{
  "model": "masked image model",
  "dataset": "simulated fluorescence microscopy of cells",
  "train_examples": 97500,
  "image_size": 48,
  "crop_scale_min": 0.8,
  "horizontal_flip": true,
  "color_jitter": 0.2,
  "method": "mae",
  "mask_ratio": 0.6,
  "loss": "mse",
  "encoder_arch": "vit",
  "encoder_norm": "rmsnorm",
  "encoder_norm_position": "pre",
  "encoder_activation": "gelu_tanh",
  "encoder_mlp_ratio": 4,
  "encoder_head_dim": 48,
  "encoder_fused_qkv": false,
  "encoder_bias": "all",
  "encoder_qk_norm": false,
  "encoder_layer_scale_init": 0.1,
  "encoder_parallel_block": false,
  "encoder_inner_norm": false,
  "encoder_moe": "top_k",
  "encoder_drop_path": 0.1,
  "encoder_num_experts": 32,
  "encoder_moe_every": 2,
  "encoder_expert_mlp_ratio": 0.5,
  "encoder_experts_per_token": 2,
  "encoder_shared_expert": false,
  "encoder_patch_size": [8, 8],
  "encoder_layers": 8,
  "encoder_width": 256,
  "encoder_positions": "learned",
  "encoder_register_tokens": 2,
  "decoder_width": 128,
  "norm_pix_loss": false,
  "decoder_layers": 3,
  "residual_init": "scaled_by_depth",
  "optimizer": "soap",
  "beta2": 0.99,
  "lr": 0.0016,
  "beta1": 0.95,
  "shampoo_beta": 0.99,
  "eps": 1e-08,
  "precondition_frequency": 10,
  "max_precond_dim": 1024,
  "one_sided": false,
  "adamw_lr_other_params": 0.0028,
  "grad_clip": 1.0,
  "steps": 5400,
  "batch_size": 256,
  "epochs": 14.2,
  "lr_schedule": "step",
  "warmup_steps": 270,
  "weight_decay": 0.3,
  "adamw_weight_decay_other_params": 0
}
Rows from block 6 of the encoder, named by matrix and row number. Rows with one number belong to one attention dimension. Each number is 128 + 24 x the weight over its row's rms, rounded and kept within 0 to 255. All counts start at 0. Numbers have three digits each. After the name is the row's rms in percent of the matrix's.
# q: attention query (encoder.blocks.6.attn.q.weight, 240x256), inputs 0-127
# k: attention key (encoder.blocks.6.attn.k.weight, 240x256), inputs 0-127
q.115 097:135158092141129122141139097091117153124165117129123145162109146105149163139126159154131098168136157142135163166113100116159148105134119122150097129121154146126153092146094147125071157130148173130116177102131113149113154107082094137136139137130135167115170138131172152102140136131146104109133084155178101136138160133109141167167158153135145146112161116154110137147227115139149154143152
k.115 103:110186124154118095097161126167133166146117145141115154124131124119151136100070115151153170083127106100117095139146140132096143137110149109124098111132140117122144153129129135121166146117111125110153121139114187131140148146168155090140137123098134107133100160116135143090096128143125142097141123128081132159144068127149120121109113088094105111091120152151105169124154174123118099105161
q.116 097:117106114155122129122113150132115119134135105118171114104152152103124112134142150165147121110132096105139173120119120116164141115133142143124178113160113113141157140178103122118112110115156152133103100110145147164112091120104151134119110131117122090160117106108144133133150143098152132142108113093130152105140130051110095087145103088077092158093090144121095135107183083145075159148112
k.116 099:064111151097122186158169124151122137122108131148146129119124140120167112112147077128135131154094165105077150180107156137107112101140085124177153135144098148119141148154139142133136094119122110090131090102118106115115148144095149150149119150126125134110118123192145119137167084132132119135096170137103121086158102118139147151148102141115160153128137119123127110137137113103113103104140
q.117 099:141134136139095119148132114136128090143160121123178155130143098116098079164146142135115151156103134139121104121167117125172117137130150150115145155125126151123128109096108158114119116126129157081165136129076167163144128116152140159079053119123152130084128124154098148118115113161136118106114130139144110134111170120133154124127115125149125119111111147111134160120160063124124147127153
k.117 104:136139165108105137100121163144158137129131158148093113093130114136120163105110094143096078202108118101148158137130114094085153172116129073114103125146127112105083135143130128103125131128113148127123143126127096140131148130109101112138151159082117165141083163120158134113090152122105149124100144120101163128097112140096091126114117140117129112144129083141116102138079146114155111138150
q.118 095:131146093130120155160130136145151119110108145095141139160167161145130109102139136112173142149152079125123099118097129129086107122123108114105104142095121119105112111116090151145114175134117117118160107171128116081152130092128175161135146099166108151106120131109128170096142090137157099085151105107154122133156099129159132145163130140126132128168109118096167063121146193133156104116138
k.118 094:131134129085127101160106123174104140152184162090129127105111143101106119154136147135129124116132138157097170101124127098127130112130120158113143128164117149117139141081124123154141147139159127148098151142134155172133135118130089109122122144154141079130133108167143064121137138146131189110163133136111148126067167151113126108124158092124109116121123074116126158163127099121137160146135
q.119 095:163157097123128086092119126121108122110138103128122131146130077159115134137135113118181132106097127120139122134142125146074136096131138107118147131184074096139108133134142137159148146143116153151142110101162110171144123127170108107105145121137134086138104116149110127158113136125088090079110106152118139135147121129160157103126089116142093138137085118139149115079129154128119115140127
k.119 099:071086136133144143159095132086158111134091119165120153106133108133131099135135093140120097131104104090149146137123121134135171092175154151160127115111103148148147178111117123094110130135125097116098108106131116099107128131129148141117137126114107147073148116134126118132113119148149117102128131114130123127089152126156094138105164135152152107179133116122129136148139097125088164133117
q.120 107:154143164102091112100103129117134155135128090136115151089086139110112127136089129103135100125147097097103147153169107138127137120188103163128103134093145160111139115130130115096155103151102147146137175164179117142135124109137130138104103116142134152085133113137180158082156106127163137129139118081108149084117131136126144116106169134106105087131098161121114149081124119126154126159138
k.120 112:104123164153108143180125095164123150133124110143121119143155118132089096095100140193169141107142111158150110177111137107102119147080102137127144086145125095161077118132136123099139128095110135108132121133105130112094144154106108137115163125113083128120115155178109145133124133121115176138089165127115151147148158132141133150137142126123173174184126141130125122134151177145128151150143
q.121 103:143134142113109148105054156122141123138134148112134120126151079135079121098123145140129110149108130153114128100109133129094152148108187131107095110130139143112136137112145112153142106116175116158140084108136092105153135143133138109113128167113148111113113111116130152125149144125119135111092129120147076125183085097128080098119140119159095174134099188123143101057165092151152121128108
k.121 101:129129171121106144128131129166081135161112114103122126079083117166140113090118070156173068130096132106095089147106144104158125074132122161134180154132180133157091148124116122128097074125132169114117161125142083113089151103120101114139105132143121163088154147139123098109112076161121145113128135135128116123133113148089135137136161143141143124118127127109093142133115107115092130085128
q.122 108:145100109143086051121112125144135117125123133125133085119143132135107104140102163068115112191161116141181158082125122116140153172062159123149146099094136089132140145154096127164093168170171139152146128140156136108147122128126164122134117127104116144133144123127131133145138121132152095151162121102135150123150106104104142138116186114168138126161173115163142096108123127163097126149137
k.122 108:104115101130104137116101119126102099112132106097143117078106084128096136153192116132108125138085127111131094092132106127176108123149146110130147092147139135094102127115130123128108063129127096110126151111114118115122116134136088116156111118132145169110138130091150108123115152107118117126148162126107113096130131147092161123132172126124061073138112197145151119142146163138165064122092
q.123 095:126133150128126145157100094146129129140096107126111092124139142101123099139162161108107136107141122111127121134164114158138166095131099124115146080161165175137122117135101150104122129153126120115131165126131173142094096118130127107107156110117134151118136164116095127171096126150135100118166139134140119123161168132103126102116109126135158102139144097108136148114077136181142140110105
k.123 106:125114185148114102091170130155144168125120078127082130157089106072159081115159117097111127143160120148161146141122152141085103137153119126168103109123139125121115119147116143106181079132140156124146133108172117123161137150189107103115131122137121117137125142127156151125148128132093094170114106095103189130097085162118130119140139093141101110112159160128148114093126156162131100102100
q.124 101:114113149160127119117170104152134122141109159115165113138100150118136152114104138108140127121129161136124073121139127119107104132115103086140132115102126112151154119115159140093126149121104174087107173161135143108065105126108104128126132129122107106152113155154079137146138133159117170110123159100104115161109135133113175118114120132133167136089160118182087124144095138122134121108110
k.124 101:169126119108165153110120134093132107107121116083093160150145111090060140143120186141102126130105137127131170136120116112136140116098159103114100122125114110154113137098130144111118135160152137134117118087114167177153091154123178122107139153101112153119123123081114127111125135138088087104155093134137168093109133189159122132130088153098108103126182102111113133114118103125131130104156
q.125 090:123156136137127123151148130132135170117144131121184107147143095147124168111098143164148150150171107123144161170088148139101089102093132143139137167158090123141099127107169133106168147114107116116113151156082122156145148139117127142167102169143161070166094145097112147103127100162169122128113112109104100155130093116124151085168165142103149132100161094123136127167106165097135124164117
k.125 105:137154148076152129182110177145132150153121144144171134126199114112090117136114117135137133118125078114111188112129123164138140130106127158153090150084114124129117152083113114142121129120145144095148081120087139131147137126112171141091089135106151135134097135125146121128097131130140168066135153126123165144155129135113143112116116136145137101121145085107158123149119154133090135111177
q.126 095:135123178100128138172158143118120108119097097125108103148123108120105108117126165143113140111098144105148100145123141136099101071079184160129114096105114121135107141139141087097112105131146095140100093120133122102121122151087153162138080098134118089149124168156123160103121119121127133112089115110131106100126090106115127140171183119149118143092081163095102123110134125127141126114105
k.126 103:151159123099142144151144134145107108132109165135132116090127133133098101156096137155144094091160126116118087138106122097113111100099124164141120157170141157112129168168139145146108118155105168109134117135124135133125128117154111140150136069118123183138113095105141109102144141122141072123128112180125129113115119171136108148149123129121162118127106089132130098143102114112145175118089
q.127 094:139141125088135147128097114118093147138172119133167149110144133136095079116124129128094142093169149131120168119142138153111124121146113142121159113161124113127131094129135149135103120115164137107125144120140115093152170191101102121108125141152169079159169110117110128114114117122117183186124154115120058126083126102154081109103079120161185147097130197144138146097112108089092088151133
k.127 104:158152117139173116137088103154123142084151143118136115136139128147096097120125119077108149132090137162116105109128121124125147149140153147139103170109151120111120146119131135133183151151122188144141136078133115136118135138118182167125143134089162124147154152114153129136095157139108119148145147158110101102128106116093134120122101166130142137132133141173118136148152144149176112139121
q.128 101:088116172100121126084174127080087131129119080125107125133089119134118144108105143117127112091115140124097215131173130106113149098126088144129116106144120118147103150128102120100145143108162126142121164119121122146165127106108100124132116084145079158143075099142096112150103162145148119143110113114129102124122129166097135119127146136139159144069143151141112149139131096109100138134126
k.128 116:140138091123125141134189193149120148136120091130150143150119135086179132097152111152116144114108139122094122141111145121142132129092162155139082137149128116129129125102148092119130151119146124077108128173121150084148118134121198128132133147126194121179082159098172152165099123130137106107118119125100113166152124143116170133134135137143094122088130136157122113133139139147112091144157
q.129 094:119124121128105172108114143167182127135153148110085103125080151143136092123142159147128126110115126102149119136090106135120112126109104128101122148093091142142135119105152132106148093159115096106085125122137127107102092129164081125121099159142160148138124139105137138083175145138095137089122135095125126107166122092110126135122098104128178144122145161126088153123135115108170137106126
k.129 099:122141168136117153158153133091128098113140147113098118141121114129108122145103182129114116092160094148118128163123119113111132056125146109100155152136140141115105129137116129109142107104124170133106171108155131158171114092148137140119083169096105123129108139157159161112101083113120087115146132174145088125178140157132145122155120139151146085185142154108138120134136153128130138133137
q.130 089:119119114133145119130124118088133096131151095142094108114142132126117069141116137115104101140157174144106177135123072145131154143125199118157147101110106131134144142111107086148123111122141119129125147108140135195142149102086122104127140135103127142133180102156139149105164172124142138140103146096117132106116109114120112186132132097117139173145164133175110141101129114150111121162122
k.130 101:106108133122143130127134119122109114112117135098114115113125184138127131120115145147118130105127128137137040128148161130109180131136152110162142143116145150079088152154101136092125074111121157160130117160098126085077141147137118139124162165147149148124103112134150114146090141136133158112170118141165111133165134163094099140130107151122101149117095081144153131122159167125142082146148
q.131 100:133099162108139121113157119099108115140126121128091131114184122133114102126131140171106149134113125094186127104158107072136104158131150172120140104148138113179089171152131078094121102136116122132148119141115122105111118148115220123142156139111132099132137105087115137093135149093155117142170145137103137108111102111134136165145122112150124094162134158125108135140164156140085127108121
k.131 107:161118127144148146113085139158128089127126133151123179096100139113113103146144140114117099167131112126126138136120109113034144132108108124147130164110133176116165119108098131130172116142148163125125140148112131123146105128162103144158158143155106144131102136116086085170127105134108039120118106156141123116123121152090166129103127105145128137100084158133129085125117154075168128123130
q.132 100:126143143146082155082130160170161139128094104159119147159161129150100120128152113110122146116136145163132107168122119082122125157141112109136115159145153122140164116124125115162167134095111129110166128146132141079135150121124145128114135108143134116139135149108137151163131036095136129161123200155131155179151087129138133114130126150116115110131162119124136123111098141129115125102130
k.132 098:155158134122155132154093102114119140115176107096110122113109110151139137135099171100118128136125141110139186125141121142153130124142091121111121135161143128145107107125101116147109121141148149158078142135180050129118134122150136125116140135110170126126108129155114087128181140057124132113124103114128162149105140113087120106164098119161109126074161094111171142151129106118143139166145
q.133 092:135155100121148138110145141120156117153124131163167129167144115117103099128142099147124108127125118140121109139128109164105100130093169157098148142135128164120148175112167118142139141177122126120124142111102162135125139144159124084153103132122143067173115141165107132116132144183122124112119155119092083122125070132123153103171128073125091124132061136124109167095131081125127107110110
k.133 097:103120141113131119122120189168147120142128126115086149141108165118067155169096129117120119115164120096131180140124148091151136160135116168140086092106162151117103157105134132146119141155178130116111136096132104109162124105079134134131121140168135164079139126144124172106066079150143108125132119125128152133128112148094077141122148130142159106161121151116163122154090064104114170111125
q.134 091:151112122132119142119107138130133116121154114126135199162159121137121134134090095118123126126131119183139075126103085139135137150129138118126116091156139132112128140115128104133153123165109154151135112114119126134127154139069109149136143128106110167106121106113168066122145125093114101108126096171161153129148108126118172148111116111122083128165153129121110101126135152121129152127113
k.134 093:115087138081135128134158130128102168116163151143116142120114127134151151134101150086104152059163123113126113113113124121108164129156104127120153110110144145154136086082094126151140139167125106146152131101128148083131080139102103160155112115134171124116169173105096097134122087164171126114185120091137133154144150134143122109116149085148110121107129123138118156120123127111133149106175
q.135 092:150174094129108137131168106128141152130098152168127148115132141132140134147129100182103143122141108134127117124095140103096104115113133106088154173147138123134122105151119169109141113111087093102159143123083149118125134101124100141143122135119148112142132151134138148151111089097161166096165131117061144117133178159169128135151091118089126118096137147142156162162144154090131143064140
k.135 088:122128162117144107142112090093175132138131103138137120136176111111095174134101134068115101121126084160162144135140120116125151126144103134120065149109116143130167072116155139134093154128144125129107146058119113156128130108136127123104103131077138140122121115148140117092112134118085119074102143123177117117109108101205174117083099122118137133131116113134121076099122107123150136150103
q.136 099:106093135089139142114131121136129134122123090099098159115124122155090132096100152153114167106138145115132092077138128163140176101150137145102122107095071198142164099160147108135110105145119147149118107146143141143126126101127131114131100120135127152165143126157150119131129129147140120114135177085076129126147156110097106097105088129109131153146101138125155152087136129160145108134096
k.136 106:134126113148139149134131119166134139147126121116095139153123089113064104109121136212100175124156125126136108161093132101118130114102108122116139124139132138104097164124125125123143110096091167174105139112155147104094114151168151146152174123122134161122150114136145105111166105125089147107171132123140117094127104166167149169116134133182137123122114132157071140112128157117131108136133
q.137 085:147121114088138167139115137126152144153139118151121100116090117146115153127142217164159117126127129145144102127144140125129106106179138073101109134089142149107119087090129180143177128139158110117118149148119112120096156148107114167082144134119089155090112133154118160105189118128112146145075098109119113125133172127136111095124111096150151105137139124121159097136129102101119130109131
k.137 096:182154203138184116128179131142140132115116153144111127130103115086131144142096128121143124145108116128114117127133150098138146156117128187126116117155133137157104116178127111119103148110134181103167151151127151174153118122125108107136108115126116103141158163121130169126145134143135138125133128165093122171100118153150139126136119101120095145118121142089173150124115113132079140084121
q.138 095:114111136162147134121152076134135125122117157115123122125122117108134119140069155106144105130149117104136147119128116107128130157129099129116117122094158090119143109129109092114129170134137159100169191153148125074104128119137107098148111123091115134109143111141104095129125152145118112143168137168136103144142141178118117175130092150114144136161193130180160112110134103112132133117102
k.138 104:162102164102122102102122156114149111101146091107121170116119170110104132118169124123100156161097193156133111122151090146120137119142170099155123144127112160133099161119147093081107077101159123126108122087142135152145125109166116114098148136107126139083120128094133125155143168132152145146123108171121165103104131087105110154172109101098111123136153139171117117137143160142154091129147
q.139 098:132126129157129141135114140124094099123129129158126139132156138156147173162138111182134155141132130169100147149086153135105115145108107136138081138151103156151190127154160164133104157124145118124129140153114143096132112125088108138138138140138150086122146118140129135172116111145121156087100127149133064148167134147128111160179137147111116149106131129071134123141142146132134137119161
k.139 100:127140126181130123127126155102116153141166152136134139111139150149133165134114115101134113124152158150072157111089110122198117126139114122110088145094092120132130160110148120141102080137133154155085104125114098133135138160111130070131116089151115143086123132135175083105137117158126135135143163129148190151098117104143135129099154119085139121125142092141087164124123174130150125142110
q.140 095:143119151115121100128151124091132106140161126116125143126171123115129167163098130099124085152147104171142145151132146127166135141156102125145107097130142180091170125159106132096104145151146163134121119153112135141133116143122154123170151101125062133109132130127105102129126101124143120119100106126106105165174129143130130100128127127094083098134161112113141092122129127126145143149146
k.140 095:152139177143153089100089173156081141132142111138105154145121089087106150125094151087153163127117140110136166116094127130118140117128101142108114121138146093138125065151137134152128147120154076127148112125139135092117158126096166149139158140122148096133147158120134121115149140145135159133161100118132150166118105072123128155116152074129087083124140137121159187061158137121084081123151
q.141 107:102145124113120110154106126079119104123110095164071102083123115153166123131068174138108117122158137146186158157143118171121155119152104153135132131104141151132182142141106173108071145133178129144127137161098117176129150114124113144130126143133138149128142118085102127143135126111115141103112128110128135118109130129131134167108124094104162101135142137119080147110135120138124180140148
k.141 108:144137134159161098085145124086135133129134138147134123129124123144119108107158123098105160146133083145126057113156146109112150147069183118125116100125138123107153139115099097101136116121158119114147121164128145092112161138127161141143125093123133113174098138122160110113099147098089131154149141149137131138140114144135168114140135100103108096105105132135135132153113176122072079100131
q.142 098:116156146118183087128132117111127147106138136135142131157098115162156080143096135107132128113139146145115105115131084132044123088121103143137123110105136167132102129152119153123113175168154145109133171156107137109110143092116120135155117121114116129118128078074077151139089079131116151158107157134143147136139111136152089125149154154120135108115116134116139113130108138171116137129142
k.142 098:135128113137138141112186171136106142082130143123143105127126129138119110113146130110116148148161155124132161078097098139140114124117141162127133127156151167134149117105137157133137103100181067105118168106130111142135088145097158118140094152142115143173182112119145078108146163130084136150106105140136170139128136137128132127166155146135104101102134103116165129087106095100114097123131
q.143 086:168091106148138117149111193124143061109131132096122091140150109123115133117133154145177130091148133162165146118174125132157141147131157120147094158108137100128139100138133127130126154126138129116162108103121107141134115116084143106136144095101109160105131111170156099107139123147105096125133126139105122138181151147110128167142103106096098151111134103144151136151088119092143126075137
k.143 088:097105185124098065168125130158149126123201138144131109078143144107136125105174140109108118151128101111141098134113139089108100128137105177136135132112094124096109111103121087103133121119118087082111101134132138132157138102140194092115138118122108085142118085122088108124103108136152160105160137129124099153091118105146173137143087117138120159113126130131174134183128139170130151119154
q.144 107:137128149158089142154153106114123129149155192120137138121143145159110154126116132155154120139083127122112145120127120115146119075207135100110110105118168106122067144119137092151124155121155111107156135132119096150086097139126139133159163129142128111132125110144109093125140135122131128129146126117102109106114156115112117142111106117137163118093103150131146114123159083131086177135160
k.144 103:167137105117114096136120154130123132140110114121132149091137103140136137135137085123145100141152120119120139118148150151136135125077123138102155110117113104084104159151090108177133135139091190149134079168160061155126076114120160145115119125102073125123111151107102096105128125131109170160127118131137195106130124101130133100169131168116151132113070153108108188147105098118129144156134
q.145 094:149085092106124105113121121200096153137108077130139164101100138113120148103110074112135114165107088127128140130099165134117110128154108102142176142108101091110119130114127129115097109108112145103157129149170142101119140085134084163121152114129108153110129125149124110143159101098116121113162121128156148126092163145099154121123107118147102119127106139129162146130127119117121137134128
k.145 101:112102132099132132144142137094120129143125150117116125103153119119110089112136176169167137169125144091165131117148168162108144137128136142153155125140115116143121141130100111141124143133102124128107185141106121106153140099106126089132124125138105114117100112150117103152093119132041111115109150133157131138174131174164123137116123101093086134098144145127127122093076122165111167142119
q.146 091:102171120113118137137139119126136135101108119125112118134107097113147152117163135125108140161164169113143140166116159124115134157156119138166153121128102139112138115168151129154116121148094114111149159125158150151138110112154171128158090120141120128114134142144120105135166061131063099129132141117166143104113160161128138151133128148107160131136148128092172145184127108077136108122171
k.146 093:115095108101113127134096132121127137129144112127131126114117108086135099094098156123126157110152116147116101122116123139080167121130140161135135193136115173110060103145140107120127118120109132135115118117181109106151110141151098092098116162126124110127161100164154172135124154153137138129150103121120132111155167129087096123147153132127112119115127165175116134101118132133125130151160
q.147 100:136130139161124131114098124135088135107165119122136088110136126139137119128139110130165136135177108070134119141111164126168153145156122111155128124087132073120141113131121109128105139094139138120110126121125111191112078133128098153114131139122117135156144117087142086091109116132084096131151081127145116089062170149103134186109096112121155107090119135182128155108126117080109133102124
k.147 097:109138165128112154116146185157097105125088119165116180121159181149152167129134145120198128116148124102111123157087119082153122143125120115139102139157135147094072161126135128094113110134135162116124130127107113142113099163136119118078153129129109124132143122147157079135120083101120116112110195117127142117112096105129126094127172166144144104110088168155103161165102119092126127109137
q.148 094:125096143130143093105123149150127111138120101119098135129175145104119105154142078139146106164073134104144163131146118098176146125134142118139071107132117124150142139126128129136123137164118152105200113135125135111162166090091130141120135130127105155124112164138137118166131129133164108116139176158073150112105150036173111140113110145140144113174132111139148146114125169122097109123122
k.148 104:096132116112107115118126146114119119135139061110153114128139078112145090133120131139099088141155118046111112140124150148098136142141187142156124118137129109143099169147108128131146127129093150126148145119085133136117165089157115143164076150108147094101123061153102127139165091131144108133111128114102125110082160126126148143129129147159146153088085095170140123120094146142149103131138
q.149 096:107159132125126154085161109093147130079142135125175120129119160167116123115102117131082100145059122132137107125109138109116122126129144112145139096087090189148117120097120145128139121114092132121159106126106177152134102129133086107163181142150132103157158105131130121115111124143105111105104126198138140138125133116154108164134117143148164141135134116106098137133110134123098087142147
k.149 096:171116120099165111133151131112100126119167094118133085135164098128118090123114151170167130129128123125138146175135123137130113138114161144114152150111164120147126142146123128133142124156164143128108095149152154131144062111090149198129072131164145066105084145163103153101090134145166114137131127105157128140135109100122183148097127144096122113150132150151063148108123115116087101125108
q.150 105:188153133119145185101136164098136143097145122132099132132137078070133097164119054087082124107112128103112121105099125171120146096119157114126095106152109127101103110122123130159143098151156117133125068093155123114167108143121159156144127166134126104179121132129183119131077118154134134107087151131138108153131132132126129100109147166148119116086137158093105116096123151116126092159121
k.150 104:132107165101122158167122118170128129151110154101118141111120121114111141155116145135128118115149159092130147167137138131166131129139152115125121109118072122143138112114150180123115092130136138120169135100127168135118144148134134115130078130109145124147087152122083140104091125138145110141153104167136096090110145132136156149101094119141153097087122116138069121115134172098102123131128
q.151 092:120114163150090100144146127160135155086109116116121161114171153134155114130089151171072135137152103097155116154158138111109119142179092120166138090151124130167116114152118173128133120157087157158142142150093159135111116092148096146176096121149141111166108122138146154095135116144154153109113128120177132138089123144124091093100120147107147137158116122126092140126137160124127129104147
k.151 095:154093157134135175110142083117113105124144094134123150078120111076153086135104145149163151121114133170137110170093136138169154128083148096125097125123110092127147147119119142168123133146153114138115129146138133135165128126152174146108124198163124106130103073136120095129142098131163144124126153159187135124145099129152112142087120112108104084182138100143074086134125120165113161143118
q.152 109:109169119045123146114165119130155097091113114184150131132175146142150161130191141097136129100177130108172114177128134120160168082156112151102113135138133153100117135152129097162143115115123153117130128136121160110120115148187148167176122124170159113092136095158110135142158114136158111074107150099095150088135123135113120095141124110138120130122079139115146148114115165142145143144107
k.152 104:113152111092114140102110094154125089177089130096078106121152146113124094092121130173114131106103169153185137165155091138077101184175080133104134111162099162122140130123130149099133109146133064118150115112089125142107112115111126127151144137131163130141105139147091137137101153111144106109144127132140107146117112117094109126140124104115179136119137144068138131135073166146086115129116
q.153 096:122091165136110105113114119148133159095124116161112125127115134142130146105121154127149151121157107138138130130147160135120133128131105115121102115153164124085112136124124137085146140122117148141187112124115150075158134157124143192054102125117142140169133174129147128121148076130098124135089139096140115139118125174153092128124120155150079128141113140143176148103136163135108134125163
k.153 096:139144116106103166182140116091146134176110105103136131126169135115152110109053161148124118191145147132136115112112139163113091125126145125142098102139179085152123093175131097137125101156113130103109138168076142117098144120127129104083125101107107160132133110107142098125166123146095117147152130140126128120156115144127118185174129103103126109105143187108179112138130186097146089090163
q.154 113:134103173107159114129129116136158130123122162113164138095108127090114143188126041127125096149083125123126110117106130133132101129095141151114114123117171177127091088169111167202108136153127148103147110111091072132136113139142150152156122131136144152126169146114089118110114164133155117091107117146123129147142097135123135111100146145117145117086162110137099155155145095111138149105123
k.154 110:129165137120127151154115155173138112124137144147153121111163123135119138172127133102115101131101120118151142099135089121158109100132135148148133151138115139110114132150169122091153107181114131104137107116114124151122146118119126114103098121147135136169078166164112122096138147119141155110129125155087127117094103162137143124097132116140132125135093171131080125110140102152155164092141
q.155 107:143148131112129144123149152144079129147111117124140149161152135100115110142149076168121139111125158122168113101154114158129127124167105141135160133137089185121124119138156149127128074114131117139093132132107117190163127123115138120180128145122108128140077145075108125104166149139164160120144161121138099121128109124080127163141179168121119122114125097086123135086101136152151120096157
k.155 104:137138130133135110139176103162141153149120127138127124098162110120099149146188094125155115130107094147086146139152163152115167145145122155106123132145094170118131169134171159119139146093122091097170103100104109133142160129145166105126098163127166137194132134151126158132088108148160117119105167091132090147117133133126107074102107158091103136127142160108102143125169105138075122099163
q.156 111:163125110134137137084136117157058109099140111094163143139122126093098145121127078129147121117109077103150157132157117104161129123154130123161110160112109125136075122137165097100137129162153127104175130166158139148149165108098109173154126148169087138104148129127098144101226182119142172135125115123151101132129141119108162143133159110084170099122119134139163117164150093098116121115120
k.156 111:099154119142071092174118113135123106158137106101160169108129126150151125134136113148134116171107106094135127114124112147092180134132106122092167138152078126128116137135089120134132126113074164162100125126126108122168151112115114068075123159131112126122121110148143137141146143157115133121104130116109135125160101120125111097091087127124112170098114123141113098105121124154127131123121
q.157 088:143182137164143146126131146112111124149107166103103111104176125133144159141151167118122097140137133152166104127120128120107141172120135169110127145142100127120124139130127134147139125185141112145145113114114116065159125142130130115135148162075076168096137105098146174118155140122168136140135142137088159149174116105161139162168140131107135141156135148084178096124167102154140115071130
k.157 099:101146138155159118130148109082151130145138102105150157140118101128183120106128112109123138123161154130130121128158145115121106090159178124159109131124099140114132127118086148121155138115121098077120114131121112155140165124135106105182165071156133123172110103096133178156157142157090133152130133160126087151128143120100097134150137105131142162097143098113130110160144151133148132135103
q.158 109:079120084149120143142139120095147121154079121158120123148120118113121110128116130175126143121113141161125106121163115127140142140140132146120179125141134109129123110097158151120150094114115147133063109167136168137112125196138111113086153165114164101200131180072163138140108081102128089114114140114127118148119138163122153119144135147109189123102135179134115111116126127155178139129137
k.158 105:135129111140152121082104154120087133105098170125123086109147136106110186132140157106102193135114140125154113166077142106129092116091133129121140132106151156123114139151130110119107133167145144136118170108154117125132108113148169110097132130143131157095137128134115132111163159136075098104140097142149148124169119126152168135130174160104101106137163182105125105129123090154125094089123
q.159 106:139115126139129121109112153118132129095154126097126159103124087120131123136121155172190123110123145130105126093125106138114119131171084110135093112134131142092145092145101151103110157123132149162056126095154127127097104091151100118110123109110087105116121132132146109144095104121154094149194119120096102137150106079117105099117161111129153135116116117157149187113153127157153156075105
k.159 105:085144129137128160100162126120089106082101115104117120104134125113143092131140115118150171090163141116154113131133123158147087112094145117141127115100129141097151122141138100131121133162156122102142156154163133189130129115120173134145120169116153082074161145151105144106181145116114158168086133086150125095126130106138150110160132127136110153159120111139122116124141097055092101118126
q.160 097:147146103183146125136151138104127149111141111144145144153133090090127107136134118132130160147122126109145150114178089118165100138143091123156141161127122109108152124151120146120132161123089117145103160137134136115125153142136136095152117102167123127098127145131162079132105102121127130097129153085150165121097139139161159103118111112117135096074138117149084168121149114096163085150134
k.160 098:131116113110168142131160084154152095129128123077102118116137118084093169138132165107119128134118088132140159143077088154136126127100116100152115164112102132165109119146115155115092065124125168169143137098160124098090106087127119143114118119097137093120172150135112122168084100108149133135154119113123143149097100132118148107112140107145088146116115163150165113145104163103141120159136
q.161 093:103132125159148146102093119106131123097136156132143160105136105114137134144123150100095138132085126137116120113117164130109131129117105100115131137138133123114147166145123104114125106169116132134164138108128169117125128114113161118091098149179121162131120120188150155113130211147100143123129110096075133185149130178161141131114134142122110099131110154116136151118155145078141102171132
k.161 093:122113112120104120145129124105134142100123114152137159138115138083145148111071112161158094110160103155106081094119119136094150156157152116143147123086111109123144154123074140153140133115127122137092134144153088118116167116089116122168162107129141110142127105126126147151097152144111148125121100138101108116122175150116116126129097128137125135150115161126123137099164155134166149226105
q.162 101:101143144154109154142119118085119152122128119121127086177114115142165112128092200174110129085155141118136133173167107140085099131154106135124152077124170133122116121126139127153136121149081105134128124125145159168112165138136080107157156093178154104148090110133117121122080133116120120133102122092117083122127122149135131163114122090121122143093149171139123161115121188170122189133128
k.162 099:137137116093126148111154158143119118136105146128122111093132116106123117154104106137119142145121138176123162142123143097185116144086095116177107104101136095177158118113179107154121093135126137158153158152106133144139092123060165147096130156151159083101147159082124146155153145106158116114138160130117156163137150120134116119133120162087108104115137144084132139160152144113103118128156
q.163 105:120146141088119111121154102115136135094105129101114125122146093105161173184138120118155157100126120140121143119150109131119081121135088178135110101136121106153091120125161129134101153188128091098149132125155113105131147120160147153120106139161111133113122108147150154115167127150132112141131122110130150142155153149080133062148123132134124111120117141123130160151152149137162149124127
k.163 101:155157100122117141099118132148163118120133137130140144087131150160137103155130129159115148117116123160153179059109121141185123121167113099105144104162052092117160115117124133154138098136090134115157128152145152173096121156111103108133162126144116127126124128098115125193149112097135168133124104145117154091118154103126126091120105129156053132109169106124152129083129153140122136129159
q.164 098:162119167123112119161118127122156106158112113094117111121096123134129101103113122141118123165116140128130175129093149134152146131133143109116124129099120110097121139125118161135108187175141148112153150126109085158175087105120138089101126128126153166128168133142157129131174110120101131126144056155108148083148107138111137112086104135138179115129101109155113136106131133109102185133106
k.164 095:107147118120134089112058150097131140178144104092142114128134109087124111181101153155099138129176157091107114184107118142111159123161136122124170129121139122130121114132174157141087125158149144127111166154159143115119099135122103126138126124116139127130159158157144111100144071124153097133132141155125089101183147173141161145163149125123148109135107129147125139141129127099117154122156